Rows from block 2 of a small image classifier, named by matrix and row number. Rows with one number belong to one neuron. Each number is 128 + 32 x the weight over its row's rms, rounded and kept within 0 to 255. All counts start at 0.
After each neuron's rows are labels from the 100 images, of 14976, where the neuron reaches its highest value: "strongest on" is what is common among them; "peak on" is the class under the peak. Only what is clearly more common there than usual is listed. The data: simulated telescope pictures of galaxies. In brackets: how many of the 100.
# fc1: MLP up (model.blocks.2.mlp.fc1.weight, 1152x192), inputs 0-191
# fc2: MLP down (model.blocks.2.mlp.fc2.weight, 192x1152, transposed), outputs 0-191

fc1.424 [123 138 128 158 124 142 112 105 141 102 124 111  73 152 175 175 132 142 155 142 145 165 166 165 153 129 134  90 152  72 121 127 156 132 112 155 108  92  77 166 143 101 114 131 127 100 179 139 106  72 104 105 122 154 113  76 135 165 147 104 102 152 121 134 116 117  77 114 146 102 111  70 171 102 174 122 137 109 143 157 130 175 189 111 104 118 153 121  92 117 156 136 136 141 152 148  86 152  77  72 127 148  52  45 155 175 112 141 138 156  77 221 124 105 157 107  94 151  87 115 141 174 165 105 201 144  97 160 106 124  35 112  98 125 153 134 161 140 109 116 114 118 131 105 128 100  77 125 112 154 197 174 127  95  85 102 108 135 147 148 129 175 114 135 167 194 168 169  91 131 149 169 176 139  97  80 160 137 187  93 112 167  74  96 174 168  89 107 145 107 139  77]
fc2.424 [180 140 131  96  74  46 143  72  96 109 177 144 143  83 140 106 119  94 141 144 131 170 146 134 199 142 188 118  61  99  88  56 145  77 163 160 165 138 149 129 120 123 104 101 155 146  59 113  99 114 138 165 131  88 119 190 143 104 148 109 156 111 136 108 109 163 152 126  56 134  81 190 134 129 124 141 102 185 173  98 177 157 111 135 192  82  47 141 129 178 137  88 108  86 160 127 143 117 160 126  96 111 179  96 120 136 125 154 143 174 192  81 116 151 159 131 106 107 144 154 101 122  98 106 122 157 123  85  95 148  84 128 122 175 171  90 148 198 174 124 118 117 142  82 178 156 128  96  93 123 142 148 157  82 129  78 115  98 131 109 185 141 112 134 133 105 144 117 165  80 104 108  94 136 148 112 127 148 123 151 148 138 107 173 165  99 143 141  96 103 175 156]
strongest on: winding: anticlockwise outward (50); merging pair (39); barred spiral (26)
peak on: galaxy (81)

fc1.680 [129 104  92 120 148 165  83 136 152 125 115 115  83 164 122 146 161 124 149 112 172 169 122 173 153 155 115  80 115  88 103  92 179 132 119 128 146 123  50 142 165 156 135 130 170 149 178 134 109  67 126 146  91 166  96 130 144 172 150 100  92 189  96 118 177  84  64  90 135 136 134 120 169 108 100  91 133  79 125 180 118 128 148 118 123 126 118 120 126 128 120 132 103 133 117 108 140 101 110 127 153 129 127  39 172 153 104 137 124 182 132 132  82 119 119  72  84 119 139 114 181 182 147 135 123 113  93 172 116 158  20  66  96 109 113 107 111 119 138 164 119 168 170 161  95 110  59 145 109 175 220  88 145 105 112 109  75 144 157 126 181 127 118 144  92 144 187 123 112 128 154 126 125 102 147 151 142 134 202  80 125 171 147 138 159 216 125 113 111 138 162  92]
fc2.680 [162 126 139  95 121 132 141 101  86  97 173 169 161  90 103 134 147 117 120 139 176 176 191 170 145 160 180 139  99  73 114  70 170  70 145 193 123 146 140 100 119 104  98 157 151 151  49 166  97 122 101 176  96  84 127 165  96  82 141  82 162 142 138  79 118 179 172 119 122 153 148 112 173 142 121 106  88 127 162 101 139 164 156 154 165  83 134 155 119 168 105 123 155  75 113  78 181  81 140 118  71 123 159  97 133 184 111 141 158 128 163 104 129 181 135 140 105  98 141 156 123 145  86 142 121 130 163  88  88 166  92 101  90 168 121 137 167 195 138 174 126 102 128  67 134 168 153  70  90 146 160  82 168  99 133 113 160 154 143  90 154 193 124 116 190 104 149  94 157 102 118 126 154 125  95 169 128 128 140 161 160 150  88 161 175 105  94 110 101 147 120 166]
strongest on: winding: anticlockwise outward (54); merging pair (46); barred spiral (25)
peak on: galaxy (54)

fc1.421 [149 130 160 106 118 159 182 126 106 140 143 181  89 115 111 151  97 135 111 115 112 189 168 193 112 140 132 173 140  67 130 109 145  96 127 153  76 185 145 115 137 112  66 161 167 136  77 134 106 126 114 132 111 112 146 113  67 125 112 145 224 135 117 135 116 154 124  87 158 112 151 138 155 108 125  18  85 150 117 108 106 131 244 158 127 143 161 122 123 193 123 167 146 152  89 101 116 104 126 201 129  75 198 136  96 174 161 102 136 124 118 133 104 113 146 100 165  65 150 130 114 130 114 129  64 132 158 131 121 110 137 144 144 161 127 139 144 154 106 119 146 108 163 108 104 130 140 130  55 135 122 102 134 128 125 132 152 156 115  65 141 231 161 122 161 150 113 137 155 111 106  54 163 108  95 145 110 101  96 150 122 202 139 153 103 145 120 103 154 149  90 136]
fc2.421 [124  82 126  84 151 205 108 185 139 124 174 176 167  53  81 169 132 177 134 103 113 164 136 211 147 137  53  81 124 151 149 144 128 110  79 130 126 120  89  88  97 155  96 114 179 135 131 113 174 181 143 107  91 125 117 127 129  77  89 119 138 126 131 128 107 178 146  73 110  98 117 110 126 151 122 151 107 100  88 141  63 121 150 126 114 129 118 117 118 145 138 140 151 159 138 120 118 116  72 162 101  84 190 101 161 168 139 131 109 205 154 104 124 128  84  94 164  87  79 101 199 166 120 125 116  92 152 101 152 122 119 117 137 136 123 170 133  33 139 177 148 159 133  70  66  78 169 126 113 150 146  99  99 178 143 193 176 184 169 104 134 131 173 112 155  93 141 106  89 135 115 113 152 104 117 139 123 157 178 134 108 128 126 159 147 145 126 128 133 185 132 100]
strongest on: bright star with spikes (60); merging pair (38); barred spiral (25)
peak on: galaxy (66)

fc1.514 [121 159 110 129 162 135 126 105 124 129  72 130  71 164 196 116 107 100 150 146 151 114 164 140 153 135 255  97 142  65  93 101 143 132 109 135 101 128  93 193 140 137 138 103 116  97  97 137 109 110 118 114 156 122 115 116 128 158 186 122 162 147  97 124 156  78  79 130 131 106 106 105 182 124 145  89  83 155 119  95 119 151 153 127 160 114 124 125 109 110 177  98 129 142 136 178  86 167 122  97 158 135 116  88 134 123 128 177 138 126 120 151 130 112 124 112  91 131 126 239  99 125 119  99  82 163  93 125 115  98  86  84 116 132 106 109 133 237 154 128 103 106 157 132 140  94  83  84 140 112 179 166 120 104 104 105 105  92 146 121 133 250 108 140 119 165 151 176  93 116 155 177 122 110 165  59 144 149 148 125 117 193 125 127 121 146 128 149  86 114 162  65]
fc2.514 [138 153  89  93 125 113 149  64  91 125 105 116 116  50 106 120 126 120 134 137 154  85 104 121 128 130  86 153 128 144 133 132 155 148 161 106 144 103 108 123 167 168 160 124 137 132 151 141 132 101 143 159  91 107 118 155 152 128 170 179 147 130 152  75 146 143 114 145  65 164 103 133 145 125  84 129 159 123 169 126 112 143  89 122 168  81 101 205 164 121  83 142  90  91 205  67 153  95 141 141 109 152 119 130 148 100 143 199 182 118 137 129 171 139 145 153 117 154 116  93  79  95  58 125 141 157  80 127 100 137  90 189  79 153 106 122  99 104 140 126 164 159 106 120 134 100 148 146 149 140 158  97 189  98 179  92  99 112 141 185 105 112 131 189  84 134 152  90 131 111 149 112  54 197 219 142 112 122 161 104 205 139  93 148 184  92 169 179 107 123 160 176]
strongest on: winding: anticlockwise outward (42); barred spiral (35); merging pair (30); kind: many-armed spiral (27)
peak on: galaxy (35)

fc1.621 [113 150 109 127 152 113 107  79 111 163  75 110 144 134 170 171 148  94 170 178 140 158 147  99 171 122 208 140 205  70 110 144 158 138 100 199 170 106  98 139 129  82 164 175  91 131 106 134 114  68 102 141 194  99 104 108 110 169 153 105 164 137 113 131 124 129 127 149 175 119 138 135 182 135 168  92  63 128 134 123 179 103 165 155 149 132 144 129  47 134 150 109  99 121 133 143  89 142 111 110 131 151 128  63 137 116 106 167 153 104 117 159 105 119 176  95 112 141  85 220 105 132 117 127 129 142 143 129 129 142  80 103 119 129 129 149 159 217 105 145 110 131 127 106 179 109 115 113 118 121 171 147 120  42 111  88 175  65 139 143 127 247 120 100 174 132 142 154  88 140 148 146 187  83 120 137 143 122 163 138 134 129 103 124 115 111 103 129 140  71 133 102]
fc2.621 [150 130  71  77 147 133 129 108  80 124 114 147 107  74 128  87 140 182 183 100 145 137  83 168 163 172 108 112 116 105 132  99 163 131 135 114 112 155  88 119 173 167  92 108 169 152 148 107 134 131 120 148  70 200 125 150 105 162 146 147 186 155 106  99 158  97  62  73  48 155  87 152 120 128 112 126 136  96 118 163  67 120  90 135 168 100  79 160 133 111  96 133 120  89 143  96 136  98 131 145 172 129 166 154 213 100 123 158 155 170 141 119 106 141 147 129  56 122 140  81 146 139  86 126  89 133  74 125  96 151 120  97  87 148 103 114  83 117 156 167 133 178 155 110  54 118 131 140 118 151 153  68 168 171 130 140  78 137 166 154 164 114 149 156  74  99 132 104 106 103 107 125  71 143 194 147 154 119 155  69 175 124  78 154 153 163 150 123 112 154 186 113]
strongest on: winding: anticlockwise outward (47); merging pair (39); barred spiral (31)
peak on: galaxy (61)

fc1.612 [141 115 113 116 135 183 114 148 111 108 170 154 132 152 128 163 115 126 146 107 120 239 107 218 144 211 115  94 109 105 111  99 132 108 149 167 126 146  84 116 132  94  32 120 155 126 175 116 110 127 111 103  81 157 131 105 115 140  78  75 141 124 133 111 118 112 101  75 138 109 137 128 101  96 129 105  95 102 155 163 108  89 176 148  48 138 136 133 129 167 154 127 123 131 105 147 116 129 118 105 132  33 155  66 163 186 144 123 132 169 125 125 131 133 137  52 159  38 115 115 180 166 138 109 118 126 131 132 107 111  58 102 142 100 127 165 143  99 123 116 139 139 181 162  99 134  71 142 101 134 172 116 117 131 105 152 130 166 179  91 188 169 131 131 143 155 134 152 106 132 114 115 172 103  90 130 146 144 171  95 124 149 105 155 144 172  61  86 201 154 145 116]
fc2.612 [123 113 133  89 184 166 104 171 106 115 180 151 136  83  92 169 156 162 120  85 169 172 200 163 131 153 120  90 135  66 165 134 181 140 128 116  98 133  80  98 104 159  86 122 176 125 129 112 158 158 143 143  55 114 118 145 127  80  85 154 113 159 136  98 115 178 146 104 121 133 123 103 186 182 116 127 144 104  79 120  83 108 151 118 110 103 116 150 150 144 110 140 176 110 130  93 159 101  65 140 113 102 164  53 127 148 108 114 117 176 168 106 127 158  90 146 181  97  81  97 166 131  94 130 117  89 176  94 124 159  60 121 103 134 122 153 156 135 136 158 155 120 110  73  69 113 162  83 110 181 185  86 138 175 170 177 165 171 143  96 131 123 206 145 173 114 169  93 131 146 119 123 166 148  77 156 119 136 184 145 135 165 102 140 166 111 132 108 116 190  99 140]
strongest on: merging pair (44)
peak on: galaxy (67)

fc1.566 [153 139 143 117  53  82 112 111 113 133  65 161 151 120 180 194 147 117 123 150 126 164 125  73 189 182 143 158  87 142 120  93 132  71 117 210 167 169 124 199 130  90 153 146 112 107 130 119 121  66 129 126 193 126 161 124 105 158 131  68 125 130 148 130 107 161 126 146 164 112 147 140  73 116 178 138  69 149 180  99 174 168 126 139  81 126 154 136  75 143 180 142 143 131 112 180 106 142 128  94 136 117 120 129 117  80 112 132 164 107  94 154 114 114 173 124 131 128 129 137 104 121 143 119 123 174 155 122 126 140 129 117 118 163 134 105 143 154 105 102 148 118 121 137 198 175  96 147 109 117 156 185 127  82  92 113 194  60 150 120 154 132  78  69 161  80 135 177 145 143 113 135 171  73  97  62 137 125 158 149 138  86 112 136 137 107  81  80 156  29 116 137]
fc2.566 [133 162  80 155 163 133 114 143 146 157  90  86 120 136 135  91 117 133 195  80 108 161  41 172 145 133 152 129 139 171 130  96  87 149 143 124 117 120 128 139 163 137 106 102 142 124  79 103 114 154 144 111  69 227 125  66 138 162 130 127 107 114  98 148 140 100  61  86  80 132  88 135 103 115 135 119 117 127  98 183  93 106 124 120 151 143  97 103 144 120 107  88 102 133 141 154 108 159 145 110 171 124 124 234 207 106 118 139  93 144 129 129 119 105 119  91 112  93 137 162 131 175 151 136 113 107  88 171 158 116 211 102 145 109 127 105  34 133 140 133 114 201 172 159  73  98 147 204 108 111  92 135 113 165 129 138  84 137 129 133 156 110 173 169  80 147 103 137  74 132 155 130  82 123 153 114 193 114 104  93 130 124 150  95 103 180 107 132 118 146 173  95]
strongest on: winding: clockwise outward (73); bright star with spikes (54); barred spiral (39); merging pair (25)
peak on: galaxy (64)

fc1.515 [152 112 105 134 134 157 119 138 122 147 157 113  42 176  98 141 140 122 137 139 145 156  98 175 112 107 112 167 119 169  73  94 119 102 114 155  84 196 174  72 145 105  74 168 132 151 174 125  80 104 129 156 118 170 107 122 131 133 148 107 135 127  54 131 150  93  72 125 125 142 151 119 112  74  67 160 139  92 127 185 138 143 160 151 127 120 179 121 113 174  93 105 135 128  99  93 146  90 130 138 149 129 170 195 145 165 115 148 143 157 138 113 136 137 158  63 146 121 144 132 107 179 144 140  69  87 132 119 133 165 191  69 111 119 125 118  72 106 146 156  74 163 185 164 122 136  69 166  87 135  99  81 148 126  89 112 116 146  85 129 188 128 145  78 121 132 123 111 152  83 137  91 141  60 108 169 126  99 108 111 134 186 121 175 129 220  67  73 134 148 124  85]
fc2.515 [117 117 122   8 120 163 143 152 156 150 150 144 159   0 132 139 134 165 123 112 115 144 179 167 161 154 162 116 130  55 149 105 157 121 125 124 131  99 115 127 138 150 145  80 190 129  40  73 159 162 164 126  80  79 135  96 159 117 120 117 117 152 173 144 129 173 163 100 130 108  95 154 127 134 127  71 123 147 104  85  76 156 163 142 128 158 104 116 131 107 149 124 165 145 149 145 113 149  89 147  34 113 135 182  94 149 119 140 107 145 145 136 174 112 122 150 117 123  96 165 171 146 135 125 128 120 129 119 164 134 154 138 137 141 136 166 178 154 128 121 172  74  96  18  91 124 220  58 146 146 137 128 104 162 170 169 161 152 179 128 130 141 162 170 148 122 125 138 109 135 134 144 126 141 124 110  79 130 127 144 106 125 143 118 110  96 147 167 116 159 140 149]
strongest on: merging pair (49); winding: clockwise outward (34)
peak on: galaxy (58)

fc1.325 [114 132 142 134 129 166 169 127 115 119 145 188 146 113 118 169  99 147 118  87 112 186 177 197  99 156 169 166 126  54 141 152 133  94 136 134 118 174 134 101 106  99  96 159 185 144  77 132 112 122 144 126 110 124 150 130  56 132  63 140 168 123 139 115 119 139 133  74 167 118 157 122 158 127 137  12 114 104 108 116  94  88 243 147  77 135 184 135 102 161 128 167 136 148 119  89 117  92  84 164 116  65 167 142 105 164 175 117 123 102  88 147 101 108 140  87 199  81 116 150 161 124 129 163 142 121 145 110 130 115 123 151 128 138 123 170 172 175 100 121 166 103 133 110 108 142 135 107  55 129 129  99 150 113 111 159 177 150 127  78 108 213 146 128 164 137 104 108 128 134 108  91 156 111 102 164 103 109 119 132 121 173 137 175  97 121  82 100 189 161  93 135]
fc2.325 [138  90 111 112 148 180 113 173 151 154 208 153 121  86 107 140 118 165 164  91 135 175 135 172 170 124  98  78 138 119 140 128 163 120 107 116 110 133  81 102 128 162  78  87 188 118 165  83 162 163 178 114  57 169 116 119 131 111  96 132 140 112 115 144 123 122  92 110  76  69  88 136 133 144  95 168 133 122  90 194  85  90 128 109 112 144  90 126 144 133 119 138 122 150 161 125 101 136  86 149 163 111 194  96 212 137 141 150 105 210 181  94  99 101 110 107 181  79  67  76 163 188 128 135  98  85 107 104 162 128  82 102 153 133 120 154 128  89 165 141 137 190 156  96  72  84 145 151 112 143 148 120  88 183 135 177 114 171 145 135 162 105 183 138 122  99 126  96 106 149 124  68 105 120 133 132 165 141 167  77 126 129 140 154 131 163 140 138 131 174 155  82]
strongest on: bright star with spikes (61); merging pair (43)
peak on: galaxy (73)

fc1.701 [152 190 121 122 158  95 130  90 118 123  73 133 100 154 167 132 130 104 140 144 129 123 122 105 146 124 228 115 136  91  88 147 128 134 118 200 109 147 111 168 148 124 143 124  97 110  56 120 100  55 108 117 207 100  96 112 143 150 156 106 145 128 100 125 156  88  90 158 148  90 101 163 138 122 145  72  53 144 168  91 165 169 142 124 137 129 105 138 108 110  92 107 105 164 140 140  87 137 110  77 141 120  86  83 139 119 146 146 130 111 111 115 133 103 162 116  79 121 124 216 103 117 130 128 118 172  94 118 129 114  72  99 132 130 130  92 150 241 175 131 101 122 130 125 175 140 140  93 130 106 150 136 143  67  73  96 137  55 126 128 117 254  95 151 153 135 131 157  92 137 157 166 145  91 128  83 160 121 155 120 141 132 126 150 119 159 110 134 101  61 157  91]
fc2.701 [137 154  97 103 144 107 128 110 126 113 114 126 142  73 143  66 164 185 173 120 141 112 154 160 125 161 180 125 126  40 131 108 210 155 122 110 117 119  77 111 160 152 132 105 154 130 134  73 123 106 150  99  88 111 133 110 131 129 149 119 139 188 148 115 122 122 107  89  88 150 110 179 168 125 102  83 133 131 129 123  96 115 121 139 183  95 112 163 159  87  91  95  92 148 176 162 106 160 121  95 128 137 119 112 165 120 110 181 130 140 155 107 131 114 131 176  49 145 143 231 162 152  70 163  69 163  55  91 139 147  82 116 115 128 116 100 153 172 137 126 118 119 157  92  89 120 145  89 122 166 175 141 136 142 139 133  70 152 172 132 143 150 122 180 125  86 158 145 136 102 160 104  81 165 194 127 128  93 157  51 140 146 101 113 186  98 119 160  48 162 179 136]
strongest on: merging pair (39); winding: anticlockwise outward (35); barred spiral (34)
peak on: galaxy (51)

fc1.342 [166 143 157 128  90  84  76 110 109 149 131 124 145 132 153 178 165 135 118 165 156 191 127  96 162 184  98 135 122 158 142 103 133  63 157 128 145 202 113 182 133  52 132 153  96 128 122 122  72  55 137 143 186 124 168 117 149 155 109 112 132 171 150 133 102 171 135 185 176 128 143 127  69 114 176 154 127 140 202 104 201 135 107 147  75 140 179 129 108 141 154 151 163 119 111 150 126 118 133 107 144 134 168 182 113 104  82 103 148 103 129 135 136 124 154  96 174 127 127 117 115 134 135 130  87 152 169 119 137 142 162 139 143 167 131 141 133  98 101 162 154 135 113 138 206 186 108 152  93 161 143 158 122  82  92 101 188  81 130 148 174 102 131 105 144  97 171 129 172 141 127 126 191  93  92 116 118 125 164 156 130  78 136 169 127 102  57  94 190  42 114 170]
fc2.342 [ 96 127 124 126 112 141 156 158 157 169  49 124 173 110 168 103 104 140 139  90  72 161 134 149 117 154 146 171 132 123 130 114 115 131  91  97 120  88 135 174 105 125  70 110 137  76 104  90 147 157 177  77  99 148 105  40 115 125 132 117 121 132 128 163  93 137 131 110 136  94 104 156 155 138 171 128  98 139  99 139 119 147 146 123 111 165 121 102 115 147 151 120 124 184 140 212  65 192 112 125 126 104 133 235 147 125 134  97  77 174 117 162 132  58  77 102 131  76 134 151 150 158 158 102 137 135 140 192 182  82 194 104 192 121 166 134 106 134 119 103 135 174 136 128 106  80 154 120 122 112 102 194  65 151 121 159 142 139 156  83 166 146 151 109 122 152 111 187  64 162 151 170 117 120 107  87 151 135  93 142  90 139 173  64  95 123 129  91 152 143 130 112]
strongest on: winding: clockwise outward (58); merging pair (39); barred spiral (32)
peak on: galaxy (72)

fc1.698 [172 138 140 114 122 164 133 156 151 132 174 162  91 109  93 175 117 136 124 122 120 157 138 203 126 144 141 145 123  98 103 117 121  93 114 169  92 205 114 109 135  91  62 151 155 127 129 171 118 144 110 120  96 140 135  87 100 120 114 109 176 131 110 127 130 133  98  68 139 101 158 124 127  86 129  92  69  86 115 156  87 164 175 118 156 108 160 104  98 178 103 202 153 154 104 103  83  98 118 134 113  80 211 107 122 182 145 133  89 128  74 114 100 112 121  10 138  68 151 127 152 139 126 159  55 133 156 100 153 114  95 108 106 184 133 105 153 126 137 133 134 130 185 111 102 150  95 122  57 137 130  96 155 160  97 149 120 143 120 113 178 190 164  93 177 107 121 138 139 151  99 155 170  55  89 167 147 105 133 126 124 140 131 153 133 199  67  69 127 142 127 105]
fc2.698 [104 149 132  49 176 138 111 178 134 123 163 145 121  31 129 120 154 129 119  86 153 117 181 150 121 110 150  80 167  83 186 149 192 186 136  75  95  81  71 124 125 193 133  85 140  96 137  80 179 161 189  99  98 132 118 109 148 115 115 166  97 148 141 105 118 131 122 134  86 132  97 155 164 183 101 128 186 158  91 131 121 116 116  96 145 113  81 110 156  88 120 122 134 144 182 142 115 124 110 148 111 149 131  63 134 118 125 164  77 150 161 128 151 113  76 165 157 148  76 147 141 126 105 149  91 100 128  89 159 146  55 169 122 114 122 120 169 136 148 135 162 119 117  50 111 107 180  72 162 170 185 122 112 179 163 172 128 144 120 152 107  91 175 154 126 157 174 115 125 162 151 114 117 165 143 136 113 165 187 103  98 148 110 114 175 142 182 164  99 145 109 115]
strongest on: bright star with spikes (62); merging pair (39)
peak on: galaxy (59)

fc1.636 [152 134  84 139 144 116  96 130 137 125 135  83  71 171  93 120 158 143 143 138 157 151  85 138 112 112 136 150 128 163  99 116 114 124 154 157 103 190 161  92 154 111  93 173 116 162 126 121  95 125 120 153 105 194 109  92 145 175 156 101 137 130  98 112 174  62  57 151 148 159 163 122  80  90  81 147 137  98 144 172 128 123 120 122 148 121 169 113 114 120  77 105 122 158  96  82 134  69 135 123 198 163 156 185 175 113  93 132 130 150 132 112 116 127 118  76 119 137 163 155  94 202 129 164  78  89 107  98 135 171 173  86 102 164 122 118  73 114 164 171  92 173 196 156 112 173  95 178  95 136 106  67 145 152  81 103  91 131  80 150 197 128 142 118 111 146 117  95 152 100 150 118 124  63 130 175 164  87 109  94 119 137 111 173 151 219  88  88 120 142 144  94]
fc2.636 [117 111 109  12 150 149 133 158 151 149 141 152 122   0 163 132 141 173 132 114 129 122 199 163 166 151 157 101 131  38 151 100 167 127 106 103 128 100 111 145 145 158 137  96 185 110  46  83 153 166 159 113  76  95 115 111 151 110 127 140 135 162 161 132 137 156 137 103 108 108  91 164 156 145 131  69 148 146  95  96  85 141 160 144 123 148 111 117 135 111 164 154 146 152 145 148 102 153 112 148  69 120 133 147 107 120 124 175 119 154 151 143 149 111 100 162 137 123 107 147 176 142 137 107 116 133 121 146 152 126 127 138 143 134 154 144 207 167 136 128 168  49 107   8  96 105 208  37 140 147 150 150 105 186 165 171 136 158 152 124 120 136 165 160 128 147 141 146 123 125 122 147 109 150 149  98 102 136 142 122 119 156 138 111 125 106 148 163 122 143 173 134]
strongest on: merging pair (40); edge-on disc (36)
peak on: galaxy (44)

fc1.75 [134 100 124 111 118 185 121 160 134 145 158 160 123 153 150 159 140 126 144 113 125 228 154 223 144 203 117 106  91  89 110  96 164  91 134 149 126 151  92 126 133 121  63 111 181 105 173 118 135 115 106  99  80 162 142 133 107 136  97  77 145 150 133 127 117 117 107  40 139 108 131 147 141  94 154  80  76 139 113 182 101 136 202 146  70 130 143 120 128 157 157 148 119 127 113 163 116 149 108 132 131  46 171  59 157 182 133 137 134 150 145 127 128 125 126  43 131  58 124 111 169 152 122 107  84 114 122 124 133  98  50  95 125 129 125 138 158 105 120 109 124 119 175 135  86 114  79 114  84 167 183 126 112 147 102 155 118 168 153  98 199 177 152 126 161 140 148 167  91 139 127 123 169  95 113 129 140 126 177  84 119 162 128 132 130 167  71  81 165 159 140 108]
fc2.75 [138 115 147  67 169 168 101 171 108 111 191 145 155  47  89 181 156 155 125  96 171 171 185 167 122 140 116  94 135  67 176 133 193 134 147 131 118 131  66 108 104 150 112 134 166 119 111 116 151 156 144 142  66 105 121 124 143  76 106 160 104 151 159  94 106 178 166 106 130 121 126 113 180 178 110 126 137 105 102 111  92 103 142  91 131  97 113 147 165 132  95 132 164 121 131 102 144 115  87 128 109 112 164  56 126 155 113 115 111 174 163 114 139 142  88 145 171 106  71  65 165 117  95 154 122  86 178  78 141 144  51 132 112 127 118 148 170 139 154 154 162 115 102  48  87 131 162  90 110 176 188  84 125 165 159 174 167 169 131 112 131 137 204 156 161 114 177  99 125 134 130 116 155 164  90 150 109 141 187 151 126 158 102 126 173 105 136 113 121 177 103 149]
strongest on: merging pair (43); winding: anticlockwise outward (32); barred spiral (27)
peak on: galaxy (72)

fc1.762 [100 122 110 114 153 163 122 166 129 125 123 177  95 152 182 145 121 152 143  71 132 147 178 194 155 150 163  89 108  11 101 108 172  78 100 148 139 124  79 163 120 132 125  98 199  97 140 142 144 119 103  92 103 129 117 129  77 139  95 127 120 133 101 109 139  82  93  56 160 108  93 106 189 123 150  58 117 144  86 147  60 117 205 156 110 134 160 125  90 126 169 165 131 114 180 159  87 164  71 122 141  68 157  55 142 168 159 164 102 148 124 143 135 129 141 105 125 105 104 154 204 126 124 111  96 128 104 144 131  96  54 100 134 155 122 163 165 168  93 108 123 124 161 127  78  89  82  85 109 136 167 152 136 155 126 170 106 125 170  96 121 172 146 114 172 139 152 157 105 146 130 119 140  96 140  87 125 148 169  84 110 171 131 119 119 160 131 124 146 155 155  80]
fc2.762 [194 130 117  72 179 172 115 142 135 171 155 126 148  52  93 179 166 152 142  64 144 152 169 141 151 106 130  52 129 113 147 128 160 131 162  98 150 150  80  92 135 124 117 151 139 134 177 137 141 155 134 132  94 113 105 131 162  77 137 142 146 145 160 113 148 175 145 122  95 126 147  81 131 163  76 189 136  90 149 117 111 114 119 111 175 137 120 130 157  93  94 178 139 138 127 113 123 129  83 133 102 147 155  11 145  94 126 146 134 207 181  99 130 122 137 158 203 132 115 102 128 117 115 184 114  86 157 110 128 166  53  96 120 183  96 135 163 104 175 152 161 158  97  62  80 170 167 114 111 185 160  84 132 158 102 190 148 172 121 150 148  86 147 159 174 113 144  78 121 134 130 109 146 149 111 147  94 131 188 146  92 121 136 124 128 103 119 108 152 161 136 167]
strongest on: winding: anticlockwise outward (58); merging pair (41); barred spiral (27)
peak on: galaxy (76)

fc1.553 [114 114 134 132 103 158 135 153 115 136 119 149 159 105 173 172 122 126 125 122 111 158 166 171 180 193 121 137  86  95 105 119 151 106 134 151 122 129 100 159 106 111 107 121 145  95 149  91 131 141  92  85 103 128 153 112 107 121 130 111 150 162 146 162 105 176 136  90 198 116 142 136 141 124 202  96  98 164 122 105 100 194 192 157  55 100 171 136 117 179 177 142 202 155 119 191  93 169  89  94 102  97 151 100 142 182 131 104 137 166  87 160 122  95 146  84 118 102 137 113 132 146 115  57 134 128 148 164 100 103  94 136 119 190 136 123 165 117  74 106 138 108 120  94 106 133 133  94  78 165 165 157 115 156  98 152 174 149 163  97 146 187 161 135 212 165 136 197  81 115  92 184 202 105  83  88  98 162 159 145 104 161 125  94 138 118  88  73 142 142 116 154]
fc2.553 [162 126 138 100 104 122 143  76 156 156 205 177 164  65 110 151 112  97 168 157 137 209 169 189 150 136 102 158  69  77 136 113 183  75 121 168 151 150 120  98 129 131  70 128 170 125  89 108 113 131 134 122 123 103  92 168 139  86 114 110 160 124 134 127 132 202 166  88 124 112 139 140 167 136 124 120  74 165 163 135 156 149 172  99 194 152 108  92 126 212 142 142 192 130 137 143 129 131 153 164  82  88 185 110 151 182 142 128 141 192 159  92 127 143 151  92 108  51 114  49 123 181 152 119 110 116 169  97 138 123  90  88 140 166 135 122 155 128 169 109 118 139 125  57 151  92 169 116  81 128 152 153 120 106 133 107 166 125 145  75 162 173 141 113 188  82 144 127 146  92 125 115 170 130  80 117 128 118 138 175 104 140 151 148 132 127 107 113 100 107 118 144]
strongest on: merging pair (31); ring galaxy (25)
peak on: galaxy (60)